Rows from block 8, named by matrix and row number. Each number is 500 + 50 x the weight over the matrix's rms, rounded and kept within 0 to 999. All counts start at 0. Numbers have three digits each.
# convs0: expand pointwise conv (model.blocks.8.convs.0.weight, 360x120x1), inputs 60-119
convs0.140:457543488489572519565444504599470530507385418529504556530566593373554580374428463490470530511546521423471578520547556574474574557513525491486540504494578527483468368535492496529483
convs0.141:433470538423430440506501486469651489498502456484462574638583545578509535470590435546455456450487476538484475549402389477540457538502604481513443488451451512572496556546512433527522
convs0.142:481494548502505434414538444527509584417494453497529497478491509565462479438475470573559513539547485528520502492547551436448443590413463515501531480536334550532524504586494402537555
convs0.143:437479535595514463469545479432469455519511521410467543534439419507487449547519499470492542430497400458499492405445556434382517543523485549460466517543505470623458567531509510481426
convs0.144:476465551500482391382532471410523564556497509519468578486490506506491442499513489519572540442580555460476523592499558554370517440561433426543509598584466501521522462603443432581524
convs0.145:497429474445503452545530425475470434376508416473561483462514533529486590528502509528588543508496483443486472446471480552466535488475430468447483491475528524469517452547493559515434
convs0.146:502431465503513544443415416489478507458470581558594471440536579508484424445522558470498486482419456484549504505451493566472484488438445570458428503494550481494509511433501470502581
convs0.147:484492543514528483466535612493631486519523461533503487440427538589453494416508532536511514514493521542448588381541474500439543475496503434560476394564460481504511478540495398435510
convs0.148:488531549445505478527580461492540435443470560404561474491468450537569411415495450545494498473609459362460509524551499500518511559468523451561523505554564512471457481576493494563534
convs0.149:481403537503553516502555537477489506419440447480573593505404473469409539560516463438565524472546550538436483497495435519452496493501475515430479538537464507439491512490485549537458
convs0.150:522426492504493542481529410589544494591424500487453524518519596500554520533489562528566514521498427493576467523405532516518572415543439472500454546510550610556624383528512586477493
convs0.151:509506493394465486553496492541594424408556523454460426501460566421363491432503462391391553404493520455467412480549489408523460389469535522531460430518527521499425449471524467537512
convs0.152:582524518559511500538457430461569558486451544429535539539499505440544530457496559484452444542441465459485531560505494415564555466516466519479450488483495512614442484523342474519510
convs0.153:534505518576500530492504387508536486528564549535458518517498461422430509420560529592504621532521500507424537450497457489493489548531441378509466605528461481480479492419457546477432
convs0.154:531536443570526457508533516568491545505537562500449533515426487458488550537485527586533523534560500523512441456391524510508387521541493441521464537545498473456497443521603516486494
convs0.155:488398549440383523477593462604436514546450480537463527398454428507511509514475479470569460522511424516579469489517480479607547425524613554448441515414501474547538457530591485506506
convs0.156:425472358468405540449526505520466537510433539458538523479507472516463465423527530413586585548510489396533514495619461482476410489525501504455420455521541539563494614486510509479583
convs0.157:518419502447444550537497479513497454545526411490486453437480609433574520472437585424541469551479528471511479447499508510417544483545416554560562509467487520465463417442508426534566
convs0.158:349468549524576460502527521387489527461552532509468487477572595428472503399467507562543478577569437575533563491560515535544506605433587515505459529480442475523439428555416570524538
convs0.159:544455481503458510443433500587475457523468516446539610477491530528541537445478418487640558552518569476505496432471558504416552515582534551505478543605502412490487444508406459472526
convs0.160:594511484458491511530566501451487475411513549520375535452546499455525530535481481512558483497629418494519551459538515512441518456512469463536612441473439459486410515454465574505495
convs0.161:495472546415498465436598568496581523488503485433533499464532495554491492498475522487423458527437419452492437526516491506478535410440439493480421496445518570531557532499427553424450
convs0.162:433434534544511470570532500475453485461470431528469532494484484526452561604442456492531513472540552435426554516418508498433472514522375574504503521494390537490430512563551441467411
convs0.163:559513456505548538416479488500557452481533545453454523449553563440520483524544640485539525507500416487446504446519514557441494463439487399519603530518475457475451565510522469447508
convs0.164:427534541482331514584494507484428534497515509520585439449570515552477408422510525391499545500566411420491515445451441420470465518496506570539449433520547445588490592494489391488510
convs0.165:520489482541581581558446445460495478477428450533525556533498421437420539415525409547511484521502469629398524526511501486454507509557519508519442469474412389435514533479519482527540
convs0.166:525478455449491514543509434512499414535552519422482556482451574545485520499488513508553408460541562459516457507590546506553479487541512485473497459536483501396455431519518418488561
convs0.167:452515561418498433523480448475539572464392456509489458490511506521539581603276443401471566430528562546520542453513474530536494517482481507451482508355494417482390389501515541558522
convs0.168:405473488483465464550462416511531488461565491391552509516511476470466525501623447449560527514480587510515469492526465424499452485539502478545546491477529452478491484512570357500469
convs0.169:471555494518548507433511419483365488441508446486547627448531481484462555525527446537567473611476492585531500547432457542497466467449446499550483344507401519519567475481492475546508
convs0.170:515543532449466480527522521510540594456499581525421527541557500480559486513479459528628442538512554408518479517532439428504503499525462410507512480550437470544434515395433418567474
convs0.171:535430451516515359576483543462470504577506457384597435479475542457493463579501430429402492482488525528493509604400474540543591508570458432405478491473500441545400539494548531439598
convs0.172:516550501508471432542513438567423483436505518589424471540513508455466467466544510570472528509368479558525614444389548543458518570507419487517459546546556444547510506505502414522444
convs0.173:502509546483478481414483506518514497506506474542563504507439541527501540495449522541578546434449550515390557569593415594548466467501498532444502487522518514539572555548495484492471
convs0.174:405435441529507505448578460509480451506500469382411517551501574484449470532460423492562543526461493477489461488399479551511574423589492518487573487495445483579507573468499530491465
convs0.175:449559566489570505482487452494505528449515482451366413539480580426527547514578611529508504645480477427557472540549587473550524523530547441439515544418465458483599446514434502514526
convs0.176:403420476499535506516516438505475493577545471392492478562573497541521534508465509506502525449596553538558449639525436525545398532450505487418559516445540461485464420452457416470501
convs0.177:499553563623502473499499467532547619547472584607580453461567522399505442460600519487571551418467445483423453533561491474472543474564408536503510413431481499537425546475473400348543
convs0.178:597524592438441542523514448491511450516449494431500549486582571562481447554490566516570487499518459464454487564536586452494507538579588517432494529535517509543529467535491448483520
convs0.179:445518544556453358570540424542473489499684553543572512504523535420508534456565515507534454504527470482361406509460439447450611527511409480514558492557487476463484543545391475486576
convs0.180:496553540554490498553526430391533459393577504617550501485554437567485472451499512514525473493412501470543505565432448518494534423503566588462568555626432464437592565524555529553454
convs0.181:444511356576445548596591435482449506416554581506567518513540487481460451481525499474538518557408439539573406403520423482444525474525496615507468449479513449511461577557462512493526
convs0.182:613462478559498553515420477482525448513463455463599499439477519517516465514516513653424586527493462485457550435513551545569528526518470536458567580441495464421450446433494577492523
convs0.183:534561457431531505469475545550546472504533445543522582481490442469545587405510496478497569595448534480450484444541468477499577575476422499480591452468502495485552514596553501481483
convs0.184:556504481482477476494405560458474522517433589475491535542492477482545518496439557537474431446588521428498496509496458547505517488560556506527551470512469493522479522501425459535548
convs0.185:525544474471447458508561494598527459484565507446445467507492540558433497534490450495544505457472557534464518459527527471414538483595541514456491577535426491502512450538478477447419
convs0.186:571497480516555509537545542570522538496544414546461517505587541494524446465617501452491476500447487513565476434522521532515512506626499550560461561554490461508537592494481561512562
convs0.187:483430481464537567454531578504497508524438485458535428464487500485587436404549499539433540498445473497513621563537508474531435567479512540465444476495502455514395571521524504526473
convs0.188:459507547491516509480542521571411559506479445472568524609443511475490538447444489502495434611520444446454553461552531540565499571483584426469466588466572468444457512453546478523399
convs0.189:471453440574513469512510478501498372464589479435465447444456432457554578539609482465463484494507423397583503507578461434488556525497488533496533447486536513433587502429501507471504
convs0.190:438551513448533545391558520573457554534540573489530536523541566538364456542485528508523506521527527491512492449568556479383531439470491533495484528467593556517466541438480527393508
convs0.191:501506420467588534492482460521556365505415549593602500483557499543495485516534558459461515534477445514545558423522472526550496458513511464524466464592531514541467487438491445440520
convs0.192:438502591423527545409478507468497440467386457478416538526496425516532543542529444535551352508572535527512551481407495496500478567482427466431564482481461458480553446522519476559496
convs0.193:605558501477521530543491457514573560460507426417476513476506552526632509454541547522481515580526434466520562462584512507451562526525391434530517451512510539491568500478478504553548
convs0.194:508527517525568489549542486481561503476534527525473432570561531452441480455490538540500545494527489495544571533484520487531477468514579508423443395461440512598558435585498555495507
convs0.195:517501480543520488463525575489606441473491382474441427583546595482508467438431402532515539394450532537513526447500439431488521531557500491530467512468551538477627435563492557447436
convs0.196:504416604496484482454537408472486502566491502456392540441465474442536527457478498470467483492480494467461473437402525520436435505584411427443420479536465479502472447463525492435405
convs0.197:495544528562394481460603532544445473557431584493513473484509551452487461506504597497412543560490550418438511506448592466449406540505510474500498487534559536515433451471572441505447
convs0.198:499555469500504550507503501578531529551467465506456495554420488549448510492526475468501511572512585527524497480500478490463469495514516502633469501587505514432550461513416515469535
convs0.199:412479570439581556550541486476456435506438450495376526498554419485477497463431507452491563550529546463614466451583574617513515443456522551452489448488499505460457558487581507538563
convs0.200:527486466450437519492565468520484526547586460581477469455502520521612544559513469493486538515658460471506525507503495497604453530470455506457574504567478418532554411422520522486566
convs0.201:424527556403544518466546510491575471426534457531457420477651459520460533648501536554455408486566373573481450474497563497570473482510477427573417616524558511420648416453459599514534
convs0.202:518534562494584471479477523474491446468530379485486472572554473492523655477457490448580444465478505527539544516582480521489479609598537588482419472474537629536419454413541536470582
convs0.203:466438507503585473494581554422545491513497494464454507536512469667513496497438588497424450530523514533537529442528531628476521487463536415512494469363523476471475572439430587546510
convs0.204:440496501456493584474453454565503490555455461524436509427495468524449497527445464608468461474456489513446499627472464520587417483490575513419509585454573473486480531518541550596577
convs0.205:496492531413377495439493487482472549547557434462442500506519447436511542544569517602414465521526561433484525505511479527461527502396463541439632495477568478529458366516515505525504
convs0.206:562495533548592433489469488490476453499444515539493567520411565436503477414514551508450536424465401503649564428537495466541460483472523487499509481484498549466453648516466448598476
convs0.207:480455566517540533567494492492451465480438475458531513570530425484499519487422500566497453520585467550518519502543464564529574552456522524530459459513441561425481489640529424545440
convs0.208:433536556523481440384540510636543499502509456521588460447471482503533501455503479440509530479441508492471428610430589466431455451530528495600546496510502458573498511563501517549571
convs0.209:485513556494517570496547641436531493542567479516468538495476518379580386517497600538536505521543466564399573527400456565449440542485570533488450441437555505442622559469527626495425
convs0.210:422528488533576467573551543475523468401465484514498532551549480585504499506490433534545446529478492597514561504532473446548499573556519477496462436512541503505482444504407454533494
convs0.211:502460518466469440462490509441505549527501545508535439504537593506498508425480516546518510532490530494586469556467446515533485463601499492484561436480522549475465546506473535503571
convs0.212:469482490520421467479476485458547486531577538420580587653472420465496471449527454569575567538513537528480594470508436537487457553578465549513521456462554514485567501530542434553496
convs0.213:507477441588499453463504486495470374513477514521508501447510518461487463502484471522520393496417492507588535548491449554515557525461512529496455430474496468552509463543539536493511
convs0.214:490491516465489543454560506465424519447489438496488539444464573491565488456425470453448511586652457486543557527429574492582572506507559455534517466438430553555600498546532541596614
convs0.215:539527440461539479421510485516511567491586485594445547545608383534461432569475466532434504493565549503457541604526456440537503546459463480395509479441467465525425447492506541506510
convs0.216:439380537548566574531393514484451561515541490530411471586445513506504547480473530494515450410523512578444484531503575548591573472508470458483523486483577483448540444431510484556486
convs0.217:430530476418419549563481565552542532488424441462597457591623489537544465569426578509488493527482594542410509512486560515579491494520501432499494468563550434590526441501560448470588
convs0.218:577480489630511559523604455449602594578463445433458494479677488510492469492487384560506473421514631499424500485623503500523534500428511590437446441475591461552421572394625467521497
convs0.219:456533615471530486417542464478484526535421568494540568570597422513575604475559443492526564481553495540531595528536555421426538461604533523517523555386427568538468457517567477525513
convs0.220:521503467563489497469500485590447528519454474570459443474549418552535537535517462503522519520608510553473548571604561452562620494505490539494492514526422588520598429486549477672512
convs0.221:520475509494517447524508568543452385535538465501517457503509401502535459569421505529481447402422498477510511538569492564503538490600488460420553509486609575502509558579494449533511
convs0.222:375545568441536535570483472389501483509438504477500504482530540538442433523537512516508486593569452576434547497412501530627441472477500449486487455436435482649537387522476452446461
convs0.223:473550517519518479518533588512482552554550403519468618546501463550470490470441603469582570562482442435535511519533351500518560576563490554462472550531489498482619449571564428410489
convs0.224:552506593479502450462417468475493504446467526553393491510531491523554500418499565521461406533470471455546530548486545573539457490537520489518483542557517489412558395410570561539528
convs0.225:587527549495481573553466476473478500481445535500564570526516496559499524486458500494411469524435560533420419596398519519564519459476410518515490516554437456580524391506582557399537
convs0.226:509550496454586511583489431577427460453429502529528465470564528468528432564426508488536475572442509475581523564520367574555518502481522538518522507448353459547466588499378478462590
convs0.227:498551526545451477515547483535592451487601566464497488578476434452487518537459389515516424528491610533545389461412571501514489549489485469423583470554493474540627454509541511480482
convs0.228:420441517533526498514379424452509533506533524520478573501502490499457428417575564545450435539536596519460446563565460541514475534509459512586544517506535499464519504522557465459475
convs0.229:579495437403542440461397493491470543415509468517453476485568493450543510468554574429483519447494465442440470526468449484515551465498477502457444456543462497534539550487500474487532
convs0.230:500499592439561539462429493540450525569458574529479434436457478494453504594571482549471406507484572461474486433485507515484396494532539511467455554555475523521462510516469548461448
convs0.231:502525541542495489554522551453447445453503424391568406435512482563441470488533455386493542491485451569581373539494481478490388472567558509475517488468577387449478554471415488448504
convs0.232:477578535413486442529499489436460501539497480391441476456467469491521457501342450536502455489524561486539520530478509452452412503592504569483562558526560484440475464493544485501543
convs0.233:472477500563579547606520608629446530467458578498522568570507476452493495473471483433538517487553458500467520421520517484460547454478507520572402477478465585468523561589443501520561
convs0.234:492553575462432398532506507576552488482569522483501522431518384509503558428448493545539491463480546537480552495607548470429532470495492458510529580461424425467596542484469415454499
convs0.235:527454527447467494580457422409552492448543562515559536424506500462459566461505412480564448473495498449481450542476503595562536573518461451561611439451505502505487450487539513453419
convs0.236:533554480523511473622529456535515416523557525524443418572487522508510458524538540453557497577511510500444531485450514398530540465398493555438532439556563461492490459549499548573461
convs0.237:456527477462572509490525486526460564479515489516492501509440439510531506414480448570616462517449480459494527511484441425516479553427459591441506529481428557502480572477496486562444
convs0.238:376567585512496538507525550556438486560581573544484446534557561484559545542437515528538472474576422482563457520531557493498500517485439476506452499517460460464577539496479486444442
convs0.239:516436569481482461426574503535556468454536522506460420519455499442489515401481486601580419467534520526486438419461531509504523422575346492543547425552587496514527443502501467569583
convs0.240:491558484479527502498532563523467535554614486610468534396548479413564540547482555506579571631474481543545420539540514457521542384477565593539532439461545521452462544492526633556527
convs0.241:532432602496576531472516498495566543414519508530505517441399507562522591405512545423499475522562485479477529449551461511560501561553463543506529419507490548537540564451469538506550
convs0.242:449501517542474411455473522522550519511481482515458445518516504481593455529579515483534533468571561417507530510513499428382517436552511485522533463494521540554474444514439527529538
convs0.243:478535566563392493450495442490474440435472490480534429457479568533546509507433472481531497548514596556535449455488472491420467411520531498397484527511474510563472488534555578560360
convs0.244:482444447405533435489430542490537421462487529479519447524581360534515583587522518450480510467538542397532497498507471521551524482509565443532550466491509374486445448494647523571454
convs0.245:529457454491485452539545472481504458455605455524469519502512532517400575489504440562520503457546441443478529438462518514527507469386465407427521480493466480478428461509470571524589
convs0.246:519560499487537588520486431553593556409477558532476624532505487631541465567562520367511424558356462507497592399457561491479505490532571535570501498470537447494537483456549577494465
convs0.247:436527518532603518514360524454441467472474554527499491444483500387499502523440467487485470492487451424547519530501468529481506472438536387502474445525459496495470438411534597411526
convs0.248:497341469486476574509556544493479460514525453493492551494552496558522545538438476500499562539454472456500543562554566438507535507437555564452451439500626559561542554462592537507392
convs0.249:557519492542527565547510435585542536554484473487528474479479532464603529449489468435477527494434557447456509477457510616479472510599487436470542497608637527435538431524482479474462
convs0.250:514451549536546448534581435436546566496430534470512480496479457526446483453447492638557489415482516476488528597500541525521471567505543434448431574502530421436480561544535493507467
convs0.251:471552533455527518531506446515475523515518439548493474426436559499449459501486558446591451541461489447516463521555462474516375538443466486460454510447556462507461546458440410561562
convs0.252:530452484543452452486516520539546507539439487537462489544516501464527463471552514476587552525513458480507501453516378593367518589486482564514553496510504566496409448542489405508457
convs0.253:468515505567466542561454479515536475441599463470570515505583462600584474539580399514454531377531487453518511411470415559474612548524520483459421373487472518475438478474486491554547
convs0.254:494451421496540487492474443482504532497503523552488474521464421436497524500524464451437507488520530537497408483518510473488495511598521569546468453542483445595453508473517491628555
convs0.255:542519599497555467468512437524535487508452517456525564566539464550521491561420449545552518542426482556446521496485576449528584529517468481573452403483458466529496491552571527473529
convs0.256:469579620561541458487487515538471475487460493368417548499451533561391539425568491497559489486530362544458605555490530520594495448463518477565512549466495426569504494515505472473468
convs0.257:600587539489540490519505575487408498507451520446486595455510413571588423477468491505509556428518465618511447485512506495424484497487487498465474489490477625474482589476561511546510
convs0.258:563508502518513425564480482588446498484509515496495440495433570519539462453561571461492553574457509474521547479510471527586488488577428539509523485521537408406528559500499530391467
convs0.259:499439466492525467451457393447467467557500558491535479513558490478550450475444505435495464556514464504496449560513570519541508515546530493418475455515394535448430518490560370444488
convs0.260:477485549439464503438525463561516581475474545530615581531485346533567487386389405557484439490491517580444534411481511518428632536540506402505448511484545394462518481473608523520444
convs0.261:527431497504522578493473518528544604545551492467512437412538572521526599461543632513548448457493531449483474542489464530527449498466519557535512500547684557418548595434526515516476
convs0.262:495476451480520496516552496478614525448494481505441475494466530403525615527401599532471533527441474485495471408495507468492514595457520434451485503576461549552435482502476486502513
convs0.263:508549479446524545465469473542509417503510498416512528502606510475384428558521451441432540488508538450514494528519529465558422460487472520588467450477627556445537469499413480566392
convs0.264:514492406449486416518482553498547458456533412572522466565541472429526457526535576437530509475480449468431466473455520499539466438519569454561492561579507565547495549553588460494438
convs0.265:543428543511464449459456451521488512454523447458426579557569536533503495497475472471412451519480468467571557603574532471410511531401516540530502420458471541575514481544399555474530
convs0.266:534491559524500639508541519427503458510520553478486488503529572456591599550476504580469538493519533475539443484542493425574488477528498609488402516488469539595541568498506591467445
convs0.267:451465508462514412491524472422504594517475489485512496435442507515607546507537501484468463443495450408439536556552517535519534569372545503545492524496477450410602431542547441548533
convs0.268:495446464488542485475535449491533584456554456522428469471428498532513515558443525539540479492484497484491559473438396543554492479495528425415517490477514506441429564472533441516479
convs0.269:542519504487529496568478528565465458501523485505483478517420538388578473424539486489486520538554551640459417587496503539443654457496460539520511510526511544506529611544527490512435
convs0.270:538594430531473589487592498536578443544464475408499516521511440500509457468465568537578519462424572470451568461530550401508499581493484410399410551440436466385422446515401474585471
convs0.271:531497476488468499478524552515531580416505551456439547506545482464614455407525551552516485549497514474537539442564544486521503496509643490569468454516452490463549525477418557578525
convs0.272:509417455501457549560550508440491591422483513549520470590444436422563470552449561432519524508540485353490514573482431525527462519400479436539519470542494509541539486496604522513567
convs0.273:471435444504474472518504474485509508366509571486442474509487510504505595363413522420481541444473548479462565530478504480561499556414510383377476555424570455460522461498463581531452
convs0.274:515488492480471534556480500496572473482542499535466518497420562502482484557576517402414485453489557536483509525528496496434567555482511355583519465496417478589409410481451381531493
convs0.275:467597507475516554531421520505545498399545495489524460570518578510481480465507468452491497554519485552413559434540531578465545544571469480423461547421475461480540569519470479462468
convs0.276:579444489454467533444566521581486559524548455511499581476511551377507565605431515516635527459589514446389497550485503443443461453508474480450553586333453446534538529493456499553520
convs0.277:486510534564472474430444548532521462567475554543533455481468578497540427511540457492428496592602455488542419579412453422479561477511526436505548497513518565529500448536545494446406
convs0.278:512530413473429487493505487506506476487497530483457528580497580504506499442534451473506481567448550604529538513561513480529579493524436529567470530506582627421491609496573551486511
convs0.279:438588560586512505431602460523514506432504497494438510496526536486494563504525389437507456578511509463470440459442422464492515483477533493513509429511611549514596505469449523542552
convs0.280:513410492467481519512641476517522470530408550473383513557480515564538550593472453444510544566543358455522530490506498478473541546499441462502561558500473490557444467576588487532521
convs0.281:543471482528522583522494481531564495442495505497455502472473457523565503462545502555403478451407420530558475465448529437552549465483478467542579412523381507474426507497464468465505
convs0.282:495506532452541527434478448531515521405470428464409559542494538496542541491501399529455475483460560483545532492486477448521473522485482587501433522470540491425513501449459490478429
convs0.283:487416433457367498478484516447519522475458523420539480530510468542484497479462465444521489581521446447553529454435585488474410541540515481506516455493580471506568507547488438509550
convs0.284:484513480512480524438517517463405540492513478440454614551487516639492478553552498582520470530445497503476468472493484441522491511597462449450504525460569505430431622491467545422479
convs0.285:456515460447507443563366489588501496565431486472553474513474512520408510570542470434479449588418537483389569481433360507566532464533562544544463468457451477446470447405520560520512
convs0.286:559542500455543589461396428502595441467494462447539449473475562495469537501466516538483525538521426551434382606392554504524537457468491484529500487452611475483453565556506401462562
convs0.287:512541493574443447495500532456468508561437560548469533503478509478524526520467490409485453510401590470445455545549399443511537511409491404534524455586496501497463569514445544481521
convs0.288:444478596495491429525445437601492527519432528457466498448399534478478434484668492520567427435533446526528424471359499518483544558497489515556535510447483614446546527536485498477415
convs0.289:516459564484442550605478458493480559452502576522562491566565511536549466478486533434473516479415445492515527467568486436555479482546549559558416443463552548524496556513511484543537
convs0.290:487461475469484578419590504545495494442488502512540410432415469563475528421563522584366516552533538448526542579490476514535468554522587497480476446462461485533549525503446413490444
convs0.291:462494579514481451523554485419492468554484525502409451514446469479469440512515542582504482491449510405429561603462504529502587482573434568538344389480498446508483424444566601497451
convs0.292:578512493419597526521541515506534487503529416631518459455485600478473446496511436529512542469465473497458574398463478518482432513523521566536479440480474472504475471495507503488480
convs0.293:476553544461415394488457531599513492541476456534513437462572461490520514639568535447481604479472478522518477443500488469468479550491449448526500436536481583545593514496473454463478
convs0.294:523577454492452536436523484493509479474498501505466511459501522520460528450544466528532542462610547528488552557591576508462502528487510602468570579553341506527567522404565404547460
convs0.295:521505504538481509459409464427472410565472484581450514514482541543463454506550518504461474393521526615475478548481585431551494518487504499476476491460582504421442543434585500421544
convs0.296:505553566483477542486475466498491545537527406634509452459496572553384533546510443557522598414557494503499535532552463609479457556563515564501575527480487505559549467508525469529543
convs0.297:497438502448498479457548454525560513499503469516482535499543415529549507506473347434505377474511416452479532509486451483495508548482485515484613464513568534443559604461584496511459
convs0.298:502509546471532541469492481452487399556557490555407480537432484583483461412474510538525543490515517495419544522443531521623556580511505492546541498437545491624588521549526411529499
convs0.299:419541550498457442469567520572403539485506496616450382534505574520520537512423468468442420503531413449608484480564475505517496522455525463511476429388502472494510571437460383539454
convs0.300:450455503495421524423505486577506454471483396387525467443484495473450471450453471543513437520556531519428517471558502494514478534548564455562544523476419549461422428556442453526498
convs0.301:544613536529547512563443530503546449505457503462553526474441590574444485566523443524543507498403447434410533555465530429535481530554518434560483465464487520436521460485487545543537
convs0.302:480555467521503544413523535465510507527456523454490496500434456529404480456418478580615428559510483531508546548615550429479430502447502478441595453599455527563484519461490516606600
convs0.303:501524546481429428537509527496535411570435436547385474478538535488490480435532535547541540503550555456617504535452525558504528490455447605516489599492465627472456434514530554422483
convs0.304:479457471519566507459599537409412481530472415519478509543404461567521495435478432415486602557556474526598505572534449593530505423459453491477503488496509438357496516507511539507494
convs0.305:429521504477557494473493423528468505487414487553406428542526479547546526550495498488523472526594470538576549565610549512482575515495453535415573542540553559586499506523572539573595
convs0.306:484403460558479554462556504478495493569595599498419531592514523443523452526555448558593556546583567526450463504502536542474560454504504381441480489560439512600548399441441434505496
convs0.307:591484530458531548549451528480480545492507546498503541507470502480494541574549478453486486615486436581501535466489510525469468536590627543509471443491502516473460542473502435511504
convs0.308:516421490451470489620610534411485534464509571527468530442554532556426499455572395494566470486613399387489599420548531492450479463418471456472549517504483504456480545558451446568605
convs0.309:503526470559562491569533490437503530420571423535542512524554524506387532521505451467516476461551449497487597503499506558509521506484447511442407471515552470499441475527516449524599
convs0.310:540476531504556477452504502525410530505580540485500545516461509510463494444483521521518562543534479521493505511425533451519460572505470502494534494483552435538374428613546534411481
convs0.311:434466469473497607391510432565490492550520526423503471466394543505510478486464418485520594453559464469435522499538524529488475496496432488439518497516452388518515479524590535477454
convs0.312:502498407523482498469487528457436507547406499483439518464514449526467520490568553501452527526439512471596425565551479553550469531491492498408428470579523533571515601448527423521455
convs0.313:570500468611382531415595517522559460601468492580558485515467527413502470454550490448463505471435546463523538514449505430460561477483535405543490515435541499450432518445470474551483
convs0.314:514565506463475584448453442595462442499423483510519502525566526379527482578492469482490562653389460470453603486505516561416489565488339452496521512520483536437570456530497484545460
convs0.315:493576506450525556453467506479497524527524451516486514500458431444548553553488421504481432438583549436501485573452486534518380478546568427550447472589491533528576486392445494490516
convs0.316:581471593496464486490510582556542528550510490427441558495483370466542468459598374537538456523528527466458454459511460439450511523479501505442516493487521539478566520466488510497508
convs0.317:391510488434473491429488582459473420584529543581582512517462607529570582465456485439495513517458454494502496477531567498560511506452522424581484501471493480437561529485452613513522
convs0.318:504447568454530519438489477558498463482524607582405478464452454490573521562560519493531546462514568579475516528525493573455499512567532484431457464472477503546604453517486458488575
convs0.319:519579529486426386483523567477458541466544436571595538511469541465508471427505546473492557532429595478581441458482579462542509513517495543470549362533522550560482462518543408511540
convs0.320:444434497525613528530546470488524443432574481450465478529454504509462492459498480425439426554501536561452477542609522374516483538485471604475480551491490434523525443495376577569537
convs0.321:464440478553430526530582549406440483619499462441494563543536487435445527521520474561496545594502497493566454399423545503528476535573425484476459435598462505550537444445446486432465
convs0.322:436531546525472531452577536563516529484489447635447524518444501533500409511491546505456505504418530457560537472490431466531460481490594537446508501518593468484402388554553538492473
convs0.323:510563464482460484397461597465502519488468528510501509467521515519530565457346462468487465559427476510498532498462492460524504527540392454510552481456460442495424488552465481532396
convs0.324:486503476566485501455419546587464511557532602470485538446448437480536506476504575586589592472495468547443476481435563506554380500407539557512471508475481483655387483463490514414507
convs0.325:441482459573536541561490429492453514476506561517513524445565513535431456377553462528497618527625471530461566381522424513579454566440372477434540561495520569401387493471509489506530
convs0.326:536483467488509475528455449404510464401537536501497560463550486510406582474495373477532373466472465456502578522528499428492458494514507481478524522523526433541498540458468431537570
convs0.327:589552564477514477486562480516520470527516524374496458478588356477559515499527504557505467449484400561492508485493509550505541490564531471339474515556546505437495527530487481494449
convs0.328:530539631520505532545501542439530486450482517589500566510448548528587507402446538503483585559489411490539493518538571541556466514503510487518386479457504565580562529459612588527516
convs0.329:589436493439543578524491476524499467502637461546565577525477542415596553472550522517429520536447504497413409506459493547498429473368404461449520514464481536480521488473435460530519
convs0.330:425484533536504474467456506468465479534541498475445549428480569468545458472523518469509454486458511537510508585431478512503446499587476502484579528442538471462443527554498485515502
convs0.331:522414532428521502519593509524459472517421545455482483506524559490467509530486539481477540479506551502513469473525511553593487496557498461618485451412503491483608503470537567433476
convs0.332:478492476464487417446529450475435523469475498481450571507440504598451514497484467483546454427475517509574534534562463490402439491490494601524475483456597446542536466461444518503614
convs0.333:564544567530534411511459429530455487476474515596528484552506475479466489505535480587508537537481475485464552481494519500442479446479507483605554566462468535454493458466505516573428
convs0.334:523568542430460565429568586438552487466570512571501440492502564509443335580459487395526603536532441574466550569483514501633474392515421431563559492572467550580485466503460468542512
convs0.335:398478590545560442444573541457459482496443468527532514517476462463484607463410487572565489442508525585541517512432519509501402567519483514492589508580482492574452504547543547439525
convs0.336:504420426546472481429515490515539515613514540566531513420514439391451473573510483514516520506520456494561492545519473547525509406524507386507439415541561505565485373571516551391531
convs0.337:510487513458400422445503609440547485493466422465483515422476542620460471395535431491415541543575500486454404493530510533524494437523441446425538524560548567537526348584515493425521
convs0.338:473489464550459537549488448473462523394487507537466594401522498517441497476561464491615461453503480516505512504567530526572429516476482596516598532477501553491441465483442424530509
convs0.339:431544582546525422401480561495534438480492398549546499535514477498501521374473426515517534432553547440572455569488534482552488520489367496512510568513517551581554447486528610451508
convs0.340:512502358519549540513393464515444603455457506493458493529529535530565462537475534483520518459483412479560424386520473525455516393508479496388415550557478437450487554442505460563518
convs0.341:477613547486356445293421512448548544560469503449532475566491494445485532537401502498477490512542497547563501551608432539507473586516510464503568467555508563502520486499561447515482
convs0.342:557464518494477489513563498481429475611505500496468514528474509425472455498553555597522571487533409481533526571543504498445529531587437502561430469516529401520453497471492519509393
convs0.343:526525508419366509528533498504420495434500514475588499436522569543496484470489467468540508433523442380455522547545526565543534557438456469471451517566506576433482506506464374567469
convs0.344:468484530563445439516575572540562505532510579586430504603471494563498495439516503550457546500563481519446591493576427482468490481464544496583372483511445426522478521500549550468498
convs0.345:503553405515507530548531527488520466501562533526481499422508567470427484483411488561545489524436534488450534460498491434495453495511446435477570475479569453467518533462428554448525
convs0.346:388416527416468537513495497599498612425480541543489548461471491516539498467475463524501558419445429553456475536469528562460575477428399521472458529496496407477400483437522521490514
convs0.347:455503444594460473529468501547457549438410530448530431410443491500507508500444442451557415535399485404512462385554467463484506506511560561537437469436472578570528484445490535512501